{
  "model": "image VAE",
  "dataset": "views of escape-time and Newton fractals",
  "train_examples": 72500,
  "image_size": 48,
  "crop_scale_min": 1,
  "horizontal_flip": true,
  "translate": 0.12,
  "color_jitter": 0.1,
  "bottleneck": "kl",
  "downsampling_factor": 8,
  "encoder_arch": "convformer",
  "encoder_norm": "layernorm",
  "encoder_norm_position": "pre",
  "encoder_activation": "swiglu",
  "encoder_mlp_ratio": 3,
  "encoder_layer_scale_init": 1.0,
  "encoder_parallel_block": false,
  "encoder_inner_norm": false,
  "encoder_drop_path": 0.1,
  "encoder_patch_size": [2, 2],
  "encoder_depths": [2, 4, 2],
  "encoder_widths": [48, 96, 192],
  "encoder_kernel_size": 7,
  "loss": "mse",
  "latent_channels": 8,
  "decoder_norm": "batchnorm",
  "decoder_activation": "elu",
  "decoder_widths": [48, 48, 96, 192],
  "decoder_blocks_per_level": 2,
  "decoder_block": "basic",
  "decoder_attention": false,
  "decoder_upsampling": "transposed_conv",
  "kl_weight": 0.1,
  "init": "trunc_normal_002",
  "residual_init": "none",
  "optimizer": "muon",
  "muon_scale": "original",
  "learning_rate": 0.018,
  "momentum": 0.98,
  "nesterov": true,
  "orthogonalizer": "polar_express",
  "adamw_lr_other_params": 0.0021,
  "adaptive_grad_clip": 0.02,
  "max_steps": 6700,
  "batch_size": 384,
  "epochs": 35.5,
  "lr_schedule": "linear",
  "final_lr_fraction": 0,
  "warmup_steps": 200,
  "weight_decay": 0.01,
  "adamw_weight_decay_other_params": 0.01
}
Rows from block 7 of the encoder, named by matrix and row number. Rows with one number belong to one neuron. Each number is 500 + 25 x the weight over its row's rms, rounded and kept within 0 to 999. All counts start at 0. Numbers have three digits each. After the name is the row's rms in percent of the matrix's.
# gate: MLP gate (encoder.blocks.7.mlp.gate.weight, 576x192), inputs 0-63
# fc1: MLP up (encoder.blocks.7.mlp.fc1.weight, 576x192), inputs 0-63
# fc2: MLP down (encoder.blocks.7.mlp.fc2.weight, 192x576, transposed), outputs 0-63
gate.196 100:485517448478478539509492461545488527521495514519488505500503475503529496524519512503484504481506488475543481447506522497497502533496514471526490480490513461476495465521519542477473491522551522
fc1.196 066:511483499499499495525487527528501495511467487501482487470506513494517471524505472475526541458515472473530463494499507490506508481512529494563476453515513469501483510492524532479485510484564494
fc2.196 082:520437518557522501507493508533473477466467497524501486510497512503504445485514467478496550533503508482523491429456493500552506463475503506558480494536502510551519519536455484495495500456528494
gate.197 088:498495453482439508496523505513490517523462463518519505503509534502487531492478520487486513502510518522504529513484499515511481512477494541505477466525516478485523499507486552499472500523507501
fc1.197 067:462509448513519493497486501515464456493470476480517503505488519503558566475466475473469521489494495468488503488512513522534477486503522504481503504487485466500533495518509495488473547533495512
fc2.197 083:482490515440537492526508509518557482490492509530477506526499486486518538506455487503448447521507498467519502451490476466544545526485494484494525503480523484508534533455498530441511501479505443
gate.198 095:564506450467491497490524480496526482541490471585457479463506491481507472508488497514527519522508501519509489473508533460522519537531542427484479568499516506488494487544479512521493507505482505
fc1.198 099:543499481466493484513510539524478491535525497519484490499476466492535458530507485510526483479496551530508488476468524488490523452512503479526517478528462509501506489529500521500451528523549493
fc2.198 084:549493478486493517504485506517526437512491515474446503507480502468531489498514519502540448480480531550482530462485518483463542471519559471514496471513458506506520489518499529504504531527484482
gate.199 083:493526501483462460521515509459509545542508555529479458518494497562462554475506488479481491524485520533515509463480489467477467516494513462517530524462485498495514501506514509499543466479489494
fc1.199 056:475500547438486465530494479511457501488505524538468491490470502520538512523517490500528516484502491499545469470484474491480535489499493489516482497469498513506529533503491502515467524520499522
fc2.199 075:509494493501527550528497486503480513497502497554476506550506493512512533499485493493499528473465497492483494477490501484482510510531467442535494526466501444489481516514515505504449537495529475
gate.200 086:510505457562518507450530475535479478498489506529559464519510493511522518490527529518480531465534473477482513521536515491505506507518460480520495504463495524510538461536529551502509475524491502
fc1.200 075:506512492519438511564477465445520489531488456490507517501539475532481515486503497526483475487498488518524539520478480522495511496510495498512503512494529515486521479519495475543496489523493513
fc2.200 078:506496484541443499527521497497498494509468487506524517503498501467478508510486506509507480474516482505487491533545477491481500511465472502475440492469482512501509493520497487507520506542531538
gate.201 105:527501490520484462496512496501465526493526499498498479484539542507543464474456453508432509520492531527513463499492490484519512487488531521546488532461505547520491492506494487456508527437520480
fc1.201 099:503528512502501481502492503516506519486515513515491586474487438516496530527529479477512517514480490512477451480507514497500450467496492499486528463522506471527493461502504534527489468471486550
fc2.201 098:530514508479528497475494482529500491459522522502504524496462498523500507511507494477496550521521500482503500466453519507482518494482522480496500521488519486485497499472472521541468483527503505
gate.202 113:499489483533480485488504528519488491489462490528540487485515542465503485483440498507484502500450497447535518495523492476469519447485495466503443505511507504532508481483488522507512485476460564
fc1.202 076:532501501485502478455484501533491515493501487513527497499509536474525482513472498503510510533487489489458478497509526458479522427511510516450461460516503551534450488524457499504480468530449552
fc2.202 058:508491503515502506536503495470486481505498542521505481527517506536537545511508526500470512499496521496535473500478515502540530528489502456521528490505472467463482486520478548508514491488529448
gate.203 099:497529520496502522487506508480482518490520524529534456525492500483517485509532527505458498522525435451543519475505504487521494513529517507480521530491491460534487509514442445478506480513501499
fc1.203 115:504519483489483490504513541487503502486502548512505505480523464511507472529502473522457519477453512527484502522518518487464489495567509512492523504507486476470510500511479514528458504527491497
fc2.203 124:494503448466492487487507497542530476527483461540515505532519483525506487544481460530459490487474523528507509498489501476436531537547488477480533483502495500512481523488516514495430526495491513
gate.204 104:501519480507467502534516528531519460544509473487508514472484493536520497517547523486506462509536478509492470500472527467512477489462501517519471538480501508438460484514522511476454459470509476
fc1.204 135:472453516528481474475474489516528498503528461498530475487484471475487479518485509488525489470517494463458463491552493512532503488498524463483480500481521524491508501550500538508547499457472569
fc2.204 092:474486525557484481514499501509522448487485526518470513458485498456514518526467510485503461493485525515533453429515529490492520526473506477495511498508523519492534510570504496478528503506453506
gate.205 099:475500533579518497514480488543483519524537495475531472494470529540473503477563490500490469511488518502511506525512506485494545514488459484565465503510553537469527494522473502485534514506519509
fc1.205 070:484489503521516489501525483508553502470505512463502538478489499514465500535489485486497504466525514538514459474471465495533491520517498523495449519493488545526509513504539508496520495483488536
fc2.205 075:495460521493484459437547508506477499520528511536515531495517448484533476507478469471507528468494536557509524547511507505456486453494523493476488542530485460503535503497512493483482521531460495
gate.206 111:500510506507484513512475517489517521502489475472527510504500534488517478487516512527455515503535461495504485496453513494497472508449478472521533491494469507499439486517452481501451468523475518
fc1.206 122:462505520532504514532482511506438448556493526506496518477491528483494516475500529469478486512513526449553497508490465514489494503490517518502493487499484519466482521459492491469553468547547513
fc2.206 089:493486543478496517514502473479465469523473506526510486513478516512501492462536516508503503516484499443570501526483478487500522523512471473489500465523442502462444483493470511503499486556529538
gate.207 105:495479525494494512457488490477495472458510461500503461480508486501516492512511468498508525480489464474553500489480509484523539507468520484498515489514491471499532495509446478514460489458467494
fc1.207 053:488493502481485483527491510480515474482506461463495526529523527471509553459507505472481457503465467506516491501536481526549482509465532514469496520508481485535524468531471529513523453450468517
fc2.207 137:503471487502462470489489476467516511502504451474574498478504474471472553467524526473513538497474497458546513554474483486523510487520494460483516516485512540506518477498464463539502489471460486
gate.208 081:485471505527455522507488501515486538454543523508474534483535486526497523507510513497469502517499530451506466500507475487510435493494539470490540511466540533525523523500523490492519459472496523
fc1.208 054:509495494507509483503486520492534519461498514523491479514459500484565521560546496496514493492539502489497475493491485500478516511488495503520521499535529504536500506451484496487491488486483470
fc2.208 055:470473502522495480514480474481493549467546489541523506487487463453530535508492511459427476497535530499510470524478500534517502540473509511467527529521504501496479538529504498505519493518473482
gate.209 093:566483508479467515520506487488502489519520540530528486528469489478507484477539490497514504446499478509521489496488498466509510494544537523511519557508471478513516508427509541488485518510523504
fc1.209 098:483481512500489524488544556526410536480498516492527481516466507515534478492488482500518470462500476480504527499538485509501478458536502512468498538467512554490540528492518512494482497481523435
fc2.209 100:484505488475529521497546480495408495511491533495531509538508527511505493494495475495552481504471474502520539535518484510492489489520504530506472530461500519494535494491505505471442534529492476
gate.210 092:471508449551488495518532468516489525563476474516470523473475489538433514492517537507487479496524482468507508478461512517516484488508496468503496521496498565558519521502529438465478480515512499
fc1.210 092:487531500529515512522490501506502492529515527511513508497517499481506469504514495488474510505544514504462517531534518459506490440548470524489497464504476507522492502472460475449466488511488496
fc2.210 095:476474512473478469459485513495486464502542498536475481494506468490548485499501475490523504494525496525505508543571541510485502483465532497515488519491454457489491511519461538504513486487485540
gate.211 076:482517491515500511497507494472477544501462507471459519491479490529476529515507504499450513453488472494495510513475541494471482480508502543546474486479487481506519425500526502510492521486538474
fc1.211 064:502539494510499502521526520504487529515500487471468483529468514528440525522499519457501474482506491493482541509519508498547493528513548481504488486496500532563503483492575475488484488489477495
fc2.211 072:494502537505473458539517482488472534512493456504503515502474540510505502491484538525527505512525529475461549499493474495522530526504525516505524471473469541482514490466509483516483472488502458
gate.212 094:525524500495535522511542526506475532523531500530542465505464496495501464503499534482481512447523500463500504497470518505538546447510521490552511477546487491516569507486495486510515469524517509
fc1.212 090:489507481487505529472522510500457525496516551503546504515549460502461523502532518474504502510485532475515520472528493480477508506518492547485464522548466467491503472468487528529477485504475501
fc2.212 105:552512492474533523498483519500470485488538530528465502490530494479464496466536501486551478518497532488520528543515497499476542507541508496477469510551454470505486494464488533507497548551454496
gate.213 113:496485522510477500511459493515461525541476493476474462467508515468455433493496515481465506499518514519487487490537537467516515551487548520543471512488529493459512482489523538499487478502479466
fc1.213 110:521522490493496507476537480495513499517478527523502454535492495548479504482522471496480503541556488526525545514519522496490509518496463485475467516477522493536517472525518524503502502539476494
fc2.213 082:531502509523472482494541536507513520510476505484513515533528542488497534547500485507461493488498487554471519484541514468510500513518491491450498473482484500456502488488509541473488514521462514
gate.214 097:526503466516536511545486534518494488489493523529500440500510516457484459497519469448525540506491483548492497477479519466467471476482522485551487491510527511490473529495514493525510505494501543
fc1.214 097:486485482495445498498530492519483502541504527474511514462476504511508483502469489567488494554511511487498510485506504505477476492519525472455476511467501486497496518515496501512498503517478517
fc2.214 098:510505520476487552496515505566498498578505514479522520452485531485522467523472491530489480506503491505502543455532494505482506492511508508529515506459479517529502472503512492513525527475475482
gate.215 091:502490500530562463510504491491467471524471509510528505478522493497520494486508516507472512532511492488488487545509471460496548540448492531555492500479489517480529491508475484501541507508510513
fc1.215 067:507496519535481487475521549490574497505553528494486495529519499457465482498497485476491495460539521490498492462434477545492496502464495527529503494520489527510485508478509508506509495483484480
fc2.215 077:466501515499515510519523500475536482509467469514501550462468516460534464480509481485476502493484518470460497519486475518482478503468546521491457478524450483513504501494525502485505457512494519
gate.216 103:514474500534477502475466522501509493518523472508514492512470473470501509523496513537492554505482455470495498499535502472469487469480540498550450487525455490521497464540461468481513527483491480
fc1.216 114:502521514484468538435522478555476505509512520502562516509474514510492476444498453504505487478492520456493561472500493486500557468492448495489488518486512491521519508474528509545506476486513524
fc2.216 093:526553511512513517516511462529432527526477527508547470527486513526473461479507454518507504508495478473518509519525514517476499492497483519508471521465516523523516514502491526525501558526499500
gate.217 099:503481521525550505549449515534499460487538475559519459470516496488524489509532540538472518499501460494470501531503505455477489484520495493549493543482485518469504510515498482488448496484513456
fc1.217 097:493480439482508493476572495484495455476459545450495465486482501458490530517503434538526542508497521485511506440503512501492478502490513503501518465487490517521541530489490491495535474526488538
fc2.217 086:478501472512492504490529464511509498490446501483498530516469477530510509461476424523511519523447487523492505475522460509499468475547507508507503500531509501542523535464509513539512504540482570
gate.218 111:532520485487493464478501520501495507541499468552510484513525468470489510494516462498473543512546462499527468510507505456515497502495536508548465491503453485499501481484536542493535498486495570
fc1.218 121:524470515520497479501489464524526506499452503471488502528501521506496485503490509451516476494522536506514513455482500509526508457468489542480518540501485510528535500529476478526469533500488425
fc2.218 101:507538506533486491478508467514509460536462455506527529513499452548535515494443506478490545523505531531515458487487514501487475489509497546516506551490541545518558514532492509529527503483507451
gate.219 109:514526501533466494469484473482528460550514539515504527455454470473496508486513437476487479522485513515478438503486492475500443539498480478536483490528520477562462501515495495490516495505496520
fc1.219 113:532497506507518474540488494442495475490500522531484458507490519456485479474527545492521493521467463498487534470495515514514506508525526496481467518499466474540457522451499569506501501544561514
fc2.219 099:495527518543484497485476481451545482470478505512501504492505484486488524522528531518524467497511501489462529512502498503517493517516511453472507495543465487500451515522506481500508495509494484
gate.220 107:462494468540512484499506517544471509509491493513500501510502537489496508507509521542467538496502537504474477503464504476505514448483520476517471497527487472458516525515485493479510508519564494
fc1.220 118:556534451496504482536484529515494485508516495546459494500509516540484487503499481523514463510524512470519516496539507483481517540487501509517504510509495483445527470495512470482448464483524501
fc2.220 103:543530458532504504515503494514479466472535548512437513537522521509516494525489481502509485507517526480502521479489556483517546542503494513470490444520470450489525479528546487468502506507557503
gate.221 113:503486513488496466527484465539498484522520503520517540517487492471499474528480536509427471520501465509509435469504532519483498489463487507499534513496472502506506534543523481505516498474476500
fc1.221 117:510492508504456529490535467492482473479488536516523513433514481509508497490512474508473500496495538454486480557555500434530485503514476499489495488516459510469465499487507513491510507475496499
fc2.221 116:534508487521469515502492451533497450496505518464486509485550473522474496501507533518465438498499494473485454471510512478485516554471474516498521541521481488489477469507509549465501493541491511
gate.222 095:487501472460464478538515470520468521511496511533500538537493483468496507532483542493460465547514536527487508498514497459499520498480500514482455490517532469565490453474505526492480490481478515
fc1.222 081:527509485555524488474456499479573467477525454494520443521533534498515488492518497497541512524507487486500495499525531543533530489485497468514503476491484511447517510515504537485517520491497470
fc2.222 077:518504503523492491464483512485529482504526483572496460485483463538525480482525513497506527493507476470489430511464517526523526516511481498537517519539497519494517515477487508501526494473455513
gate.223 091:489478527531503517470464506541529463479516500482519511512504488505537496539501502548469488470473513514561498545428487529480476527481449526459493516476513509492510478513518506521480511494477537
fc1.223 067:508510508501519519496495506521504488500469512472486498451490512531520492532516455524499499481511481511497536472446477459552518521448472461446535473507534493503493515501494512502514520490495516
fc2.223 088:501514484503514512497538517486472468484491539492500488504517536473466539485514491496560524533520466527473510423504529517530487460477504486541522514490491455471458479501512500500526501534521497
gate.224 112:452524517546502552477559504512483496518447495491497483521492540517509458467463469525450543510467497504519464481498462496472528484516532520473513535507505529507500486487509504516517464498470508
fc1.224 128:452498483524446453498440497490549465478513501510447519503474482503499493536492522563489485513460482518508549522509502491503514497454519498495496511481496488534465493542541492484515484546511482
fc2.224 103:474481504502472511499503483481525461494485474490467547498466487544500527513495505527482501530439511514476538533519461515486500499497540518517522542460498502526467508514525482511510479518496528
gate.225 114:513482510468524503522514548521481484469480501474439528497468505529508504495527513505452506489477541485473502514444534527502525497487535541498502532494497515512495522500486506491490517472539482
fc1.225 117:499489520499503506522498500474509470521514478502533471490543496517507539555504464549491541500484463479468522466497458511509478506508475473478497495522456525496466456506532520537490483438506484
fc2.225 141:535504487501522515493472513530473476490467473478523468515505527520462527538504514500458539506492480519501512338474463504480527504501487487483499505488529484506494476510509529506483481467474540
gate.226 111:504523508517528487451502533498508517529532512529503498509471503492502453519464507509586476526526496517483472488494525471496433487498472502520484529513535531467479531467504478551529487518524531
fc1.226 114:463515510524434511492506478513480502462496476472537556470494473492533514500552514492545502476498502454524462488547512510510484468501483475510489513536502505490458463459497516502505480526532544
fc2.226 127:427514487485513498491532513495485521473475473484514535478459521512498489486552496489551498485495470485512467509515517564518441486477499505480476503478500493529460499442477498519536501522491524
gate.227 111:545479513479506460497503516496501507553533484497509484546468484526476499545465493513518550495504478540434494494473534521458505484486492471509493553477513513488487500500538464470526519471536522
fc1.227 114:505501502502491448510490476538488531515498521526489491504507472545483504478501469508477486485489521524498539512533485539471516478487484536525509474507474494550505473458508495502502540535477542
fc2.227 102:523489483454505503493481464513476520529505545520513491503520488487500480492488474510496501492502544524505529482489524488459503477490531524515521479491447512489525512462482507540520519533483509
gate.228 101:510498514503511542492523481502464475491543519516478462523482488509518478488493515538495508484481524500504495486446530498482485509461504475470500520525539488500487514519484488480511523516563492
fc1.228 113:489493474487537516482575488478471472480540477505537517489482496462522518505559520504522491545522511482518469508494500486532481510471503505503508495503453509480478514537504530473509486467541522
fc2.228 112:510530489503525521501519487516519498530505478467495520465509504464524534487536504478523489521549535519494539491493507483511503505505500477477483460516503456485457469494496488464538456499544484
gate.229 101:549464464482498477490496473538527457522492507523518539492492467490433467507488514501484516532523541533463451461482531466477544529479489454504520509527471494544477473516515481484510496482488498
fc1.229 090:511442510550514482512474454538531544495471471466474509510472483554449562509480501471535514482476510489501539501522486550496491495490498543482504485463530496512469495494521517504473471484476490
fc2.229 074:521520467531499475504489450529471503504474527519520518529472481550540489515500501479477528468512491497477481499461475454522491505468490448506525502488522544506473487531545490514481544438440488
gate.230 087:530470509498504512535490504486499549538513464519494462532503448506510484555465488541513468476499474479478511557504519492489501501520505542519556502469497480465505517571472501534468462485481482
fc1.230 077:467486522526498498469506527420497452528470508529505494510479525501485502542501495502501523480479505491509517498489482519506523516444460485432543493529482484498487528519514493495512510564529469
fc2.230 084:520507547502502483482482481466532472505510485501496506454498500474502474495505469492486509476503515529532494428544481533457529487470477471503499552501505505580504526525466513510468478472523474
gate.231 075:503468478495526534485521447481494519500456500529466530527515461484510469508535525515538486504481490493512520500506511485471487541457499499466522486546513500500497511471520499499480474464530513
fc1.231 053:455498502524505487518510526489506496510516500504553513497497509502500498506457483516473524503463455504481495478464491521519522450496513540521523527498527484513531479527491496489473520488520474
fc2.231 090:480500511531501482506527542480514477506520522514534468479489525508520486515445506540415569538484480471502471484451514501520510478522513513566508526503520503496531486522514509482481514504522473
gate.232 114:455464532478495501460491527475534482531508479502524491411500503462490497525504493543487507482526470515491502570473508517467478494474519484513504517489500465496489509495492483510508539489519508
fc1.232 139:499506538476496497515472511501476484506470511489500495509499451482477548506499485480491569539475514544501469500487472492503507515522528544523581472449476480484510480459502495526493482524507468
fc2.232 127:537489521421580469489505519512487479481465479478457501492493464516485512509535481467472574523499498507534489408487442479524547544494527500528531503509489472463504516519482518481535478550506504
gate.233 085:499525500520501519464484509492496542540551527480505528519506515492497474502509502531490515527544519474492474488487535513473498507490438492497473544458499542499534510486496512555539553487464459
fc1.233 076:496501476455513503504500480492517524496505483516551536453534490540474514455503543489489483481537515505501498483510503512485502506520505491501499475513522480503509494515465515499503497491560547
fc2.233 084:525471526485505484514466483475498539486555534463469489475543518520515526446490480502494470469508522502499529436491516531487537512519453487492548526479488461516504512528490490516521505476492488
gate.234 108:510523527498542461490485500489518482512480518521499489522491483525494486498496491534468470528456498483479515449482542471501497459487518542499498489518560502488495505542492524502513454447496492
fc1.234 131:544455489478511501508531477480466525494550487491475533521474518520500555517467479475497523474476471474491521454495507472521449480478514513532512520475542503504504526499543499483532490476549479
fc2.234 110:498475558506525506507504512489468535495581481504494503498491526512469530503489508488550476471476459494489455490509522511538462471490509488503499509469495540492511546493502520505484488469524429
gate.235 075:494474499477512528541496536457468496513543513515520492521494488490462481492508509478531480508548497486528490482465482509463527495554494469539500465541480486503471523565495534482512492521512511
fc1.235 072:510507480514508529521488465492524517481450472459514508514495526529504519477466425507455509483491496550505497497477496486551468502516470525478548481507505527508476478500504497528529460522524484
fc2.235 095:448486495541469507508495471511536534485512464510482497533525555486520515523490453525490540480539477507469498515511529480554515505474497528458531474477492490491502476487527522497500486453512512
gate.236 105:477506511563488475499503482518488492458532497508503512546552542501491501497474507482489496477452495492463473476511483493474544500498521494513473506517466535488505518528515497475488517473503454
fc1.236 102:510463486530508460481463494494528563535521504467481494491488524491501493497461481523503460519518498495529522480504485514506494537485523498488457500505538490526518513514501503494489497502489490
fc2.236 082:487481520527498455509495496478485578535505510434490502504502502514501458483492538557508474547519497460544515523516481506485502530464503519464472507531498474527494536516502492505503476507499512
gate.237 093:482461527479556494540489513498503476482530483517471509487509511503496460497496496482492527517514522546543497492465541499427482489475515481508509510579527485459504528522494516480512501505528512
fc1.237 090:509541491509467540469515458551516518499505478526531483503494496516491445503492496538541457467511544454468518488517480502524518494473513458493501520456458494515476465487521534509522499489534548
fc2.237 093:548564474478473529463487508525566472491476511536508511502489519530527494558531498549509486463506508460470511469491519501484535529513492465466493478507486474520496519497537521479483476494501555
gate.238 096:492483521527499496482528529474485497501487483537514496539539539523509514529513522479504467486518446484521454507456473465478491553453481496521481506511508508474475498520518480504423477501485512
fc1.238 120:504516462500515504528437519471465497526514486485510499450486517522491496491513512497473458475520448460466491495503497487505488489471466477531467488521510527517478497512440533496544503501507549
fc2.238 111:488532497523490528516522463467488467503521519462495451456526501518501545467491485480506503446473445506493479493538530507527501506487478517494478490473523511523518537526481485496497532470490479
gate.239 079:466486498512480515552505485457513465496488505541481506500563488476466475495495561466493490474529500502546507510518495464524481528546529511517518542474510495525481486479503548516516466509522472
fc1.239 075:496550468515518514460493570448509484454474500515498484512494504501504494479525538501516535498512506507540477503490487527511492527511482527509545569486502492464492482512510539522480516518536486
fc2.239 079:494493462517513481482502534465529454491501491543498447489467520489504525490509558501501518503538491477516536508457475500494509520496482500511493505517505497516514511518499528489477507509533500
gate.240 079:483481541482542509527553513486504523523522551475508473472491516514454541520529470475524523470484498452550523466518497490507498549489442506529475487488510491467491448521539534496471494494509507
fc1.240 074:514512528511483477504559519538500530499525490492542486463503492511501499518518520464505483545518510555545500470477520470544458513477518473535481483530466508485483506499506484454516496497523522
fc2.240 112:537499507509480481498492508527439453527514522507508503520498526524498501519513509485509496553516463523519492500455537484538461470467511494512510476532476486488464509517489486499529530534522546
gate.241 126:491492514527492493534482515529477490506517495520486488539447482562485481526526486505493530490482502486509456499480491470508511455511497497496463471454511532527541506509497472484463485477531549
fc1.241 139:475425502510491513541456522491520500510439519505498526527500494476477482529514437488467507586496504513507519510488494519495468497515475488494526521516476497514496537519484483559512507504490486
fc2.241 103:508461531492516468484481498534508506534485484515496467501515503516517471504486539538462482502522515473459474535471469533478487517489522523533488546523507491490538530495479498526468492521522504
gate.242 117:507508506521506478466536495511461482485523488490509467543542500531518484514485501505463491505475457493499470492499490504450492511495485564461510503498503534497540499501534470515511532499520469
fc1.242 136:539516487510536450441488496514487431491499520480475437485517501512497504495504474521464484537526473472508546501534486476481474540533495510525489498472463529478531489529491503492483485514559494
fc2.242 075:530482491462487476511496511496483471486486526477455438518548512480503478489507491541467519491524480498555561492485484491510507495520476471495473510515500469486482519510544509495467501463496488
gate.243 099:517492444542494512481475505481491483541513520536511549509501511528500491473516516548540476546531462495469451497469449483477514452484507518486504498499488476507482490540491517469475477470467506
fc1.243 109:523456571498541521511478512535491501468553476492476504514474488507479530506503501482489493447465525511491494510476504482539520521530487469536468507472499489485511507518545465495498518505540483
fc2.243 102:496526553451490518520488515513470490442539524530463491530505485520518530504492492488463510461481515527487475439447500461514507518482464472552483490491513513522503501515526486522482493520534486
gate.244 102:450493537498479500473543470521495494499501523490527462484470548479472513497501512517491459515532440502501486473494527510499515495450500492457509492504484496503511499528494511510534497496538500
fc1.244 100:486506527504463477498518500554490505469517475531530524470474506496454532520531493532480514517483461547459472480499521531527516508455495526472498494532506518505486476560481498484511503549504501
fc2.244 103:480494460522466479525471556473474509419494464517506473485497513516463546520486468501477497512456479543502507455507506507496488439442535511483510532469523504494512452531514515514491462514501560
gate.245 111:487491524517501494514495484569489494491552491520521458499490489483483537461499485474520505511486459484578423442507507526519529521481518483542510486501510494519502478526497540467472490509527478
fc1.245 089:554466460470531529455513485491523524508534491495461530471440503446552526506458532476532512480489492488478498518517489519476461549500496503506502533494505456478491505521502497486508523490509448
fc2.245 090:523536482469498500473496493478495512520544515466493511509502498472497509484490536455525506470521496534510496521544490511490467534504481520494489534505518506508511505507535506453510513500484462
gate.246 098:507478498448492499496438508488562508498504504504472472504490522524494558530506462488483526500464486483523471524443519475476490518481552452490532448480450525506484478520526521507479514528496507
fc1.246 092:503474481482518469523511471482448500519533501510507507528476502503502541515520514486510478530486490520489487544536471554526520456462462472495505538517479560505558482494478528503482518509489526
fc2.246 075:538510539524470501512510493497452486499548480478473482531528483503521520471502519506477490471530484520481544515501470504494536505478480475489534500514501564521509466481472510508492500517485512
gate.247 115:473497479568493497530515545470446498525477532494490455512507521502496514466497478504510519510546496476549508488460471512530545499492451506483539476502518488523500452565501447521520497508522537
fc1.247 111:522488518500493478451494452474532519462504465502529515472516472505507494496497540568518503499483493501519499483530485515504514505499511484506489473471556513502484510474510483479504554481512506
fc2.247 124:526533472499507514482491470491541508495511510539515502533508412502508511506477517514525483517523503488488492544520537495475492517512502525482497496467559497508476546513526531464520534534528508
gate.248 113:498535502491457441483479471527481470485490520540503440496489516467489503497478483491470529529498505484472476471497534488485519538478534526526510484487490524502528501529551504455485476513517438
fc1.248 132:473479495483456476494461492515514489487519502481482491470494455544523514476464503520478491515504546489524472537499470539490483438499452551522520486484517500494537491562521454488503542469503488
fc2.248 077:477447495494493473542471508501492509491509517497510500506542434512460516445493493472466506503481488473514454545464477535479475479506449494473479530518546505487496506512501477534491534454460491
gate.249 093:486532546513517537511485498524456497500517513514475474477544519477488497489513477537429507507493487502478494527512500501498517504501457495520458502492475516473504499514511480487518502499564502
fc1.249 100:514465495503508522513500483498539494520496544438505469492471508487479503483491509493518478471507479503468452496497496525500544559455478501514504496471485501508512510500508514494523520466508521
fc2.249 094:525524463458525471476517473543504489505526510518487554480477512515494460527491511492522460509502504483484495401493489505462479512449502462515528487516531500504505557471535541468510484457499459
gate.250 106:504508489518472489504492490499502508529474493548535485530478507479489476491490505480504514528542470508533507503520496462491544560470478604515484481519515486505527496494500485497500503483506483
fc1.250 115:493542490510509444468497487495501509551486519497487477469506527523467529522520495482512522463532532483489477550456502486541477509495490500486483486477521511510501534513513496494463496478466508
fc2.250 107:505482506485502460510489499485478517550521561484461455447516522474468462515491521511508546504494491531510534526530472516507498516518562539544521472508494460521520542475519501505515504503510480
gate.251 088:488497500531544476476534492508483462506519501549469470474508508482512495501514503494520502549526504460552471429527493550491532480524499506530476498520519470443480479527541495496504497521528502
fc1.251 100:524479498495499538479482511487519523486496535494512469464500478494526478523499443496520501469504490514499496475485544489531485487525548504495482488472535467484511520514527496464514433481526531
fc2.251 108:516474492481523467520477536484547497516469459470481494476492530487507473496525478514520509448491498492506487486505483516518508516545520538487512452448521465525517507526533478457562437506476505
gate.252 118:532509531489479477495520504484498490520496481468537473481525559522488491531489534514450504554528488509493488489525484451469477484455476505501507501476479489501500509521506518487490511479444485
fc1.252 121:529494531447471539469507493509495516496523519515507514500518475535573538491483468504518494545530504498523499495517483498478461516482531465486456507515515461505504446500462476498494488485484479
fc2.252 106:584522496473478511469510520504497501491484512500496473489485545485520534547509526500511489581523466550505499448509487473474477477463509480496487517517519498472516530541490499482485492495455527
gate.253 094:530507514507448528508478454464524469498458523539493497540517509480492457511474475505459534505512452484498498464503517486459494475518448559493516469544487506514492473482537512480501497524490504
fc1.253 090:525452466532497513479503479505461513524525459469494521451477505507494476469515509516469545455476465485498547499527516514544544516497469497485446468466520506475539534555501496473517489487494490
fc2.253 096:499452489501457519464512494487472479487513461469491472474519510521457540488544502506469536475520512468532536561545488517500513514487456523496459505504537534467544511511472506504520490511488470
gate.254 069:510522472527473536515532506503443442496489526471497519521546525500500492510532505448528528476493501552525493503470461499555467520484479495503468465464525431497508513459524503493487525463492512
fc1.254 064:464534511503498505468540453499520507470496520499519503510500492520509501484524522483477511475529493547476505472456504539528557516481479483512512495488509469552550539506504517500495503501548508
fc2.254 104:468500512531493511443529492512517476471489498499538554507494490517521476533507533469510483511504539516487538411475518520502499476465506503494504499537528489533522529467449536494524450491548514
gate.255 120:483471522498481542475469479506479493501517526527487523559509531503460496520474499495469508511478501477477486504497459484494491510529497507537501473527491500501502483496525513490494535555512502
fc1.255 145:456498515550519506541483490541501504454503498544505495498500498493475512468466519444502460484491462530490486469495522492520493511479503497476544531483550553496501520533487502503478516475500530
fc2.255 070:475517522531489485535534501530493462450523495512508489516523550555462516486482532492484466498451514456471461500516537503549489533469525507507489516533516515492484541485487488508474532491497483
gate.256 082:487546503432543461512488490518536487487546528508442477473506507486515456499510547477491541517515469508481496466511514499454455525470501464528518522469490507517509538519509478513512523514522508
fc1.256 079:501485510520525511474477492483495495539500522485448499499492481514530449526480498534420521530496488506554507497468549550509508495530520492469481492471502489524502514476483487510496484510483514
fc2.256 097:522503510488493516485511502513486517488513504509483489524461485521538479512495503546473463562488468472525488476466513488523513481498496478483481525514467484513532519505483481506513525500451513
gate.257 091:486541454506498508497470491542524510507495525485482475486441518531492499526537498497501464482490452506518483472489488569478453524445498487545492522481529515498522493521499508465435462488519523
fc1.257 092:474495432482516508488441489511471507515509489509547476440511503497529461539513547501503524505524473469473520467497526511481510547444502493530510510459453472522494518538469492500490489483498506
fc2.257 084:517514493535457518513491527487527506533465506478499502479527541474515508507492516513518428465493462517518509488488497510501516513445501527478493510488484496558471499555458491466490505487481489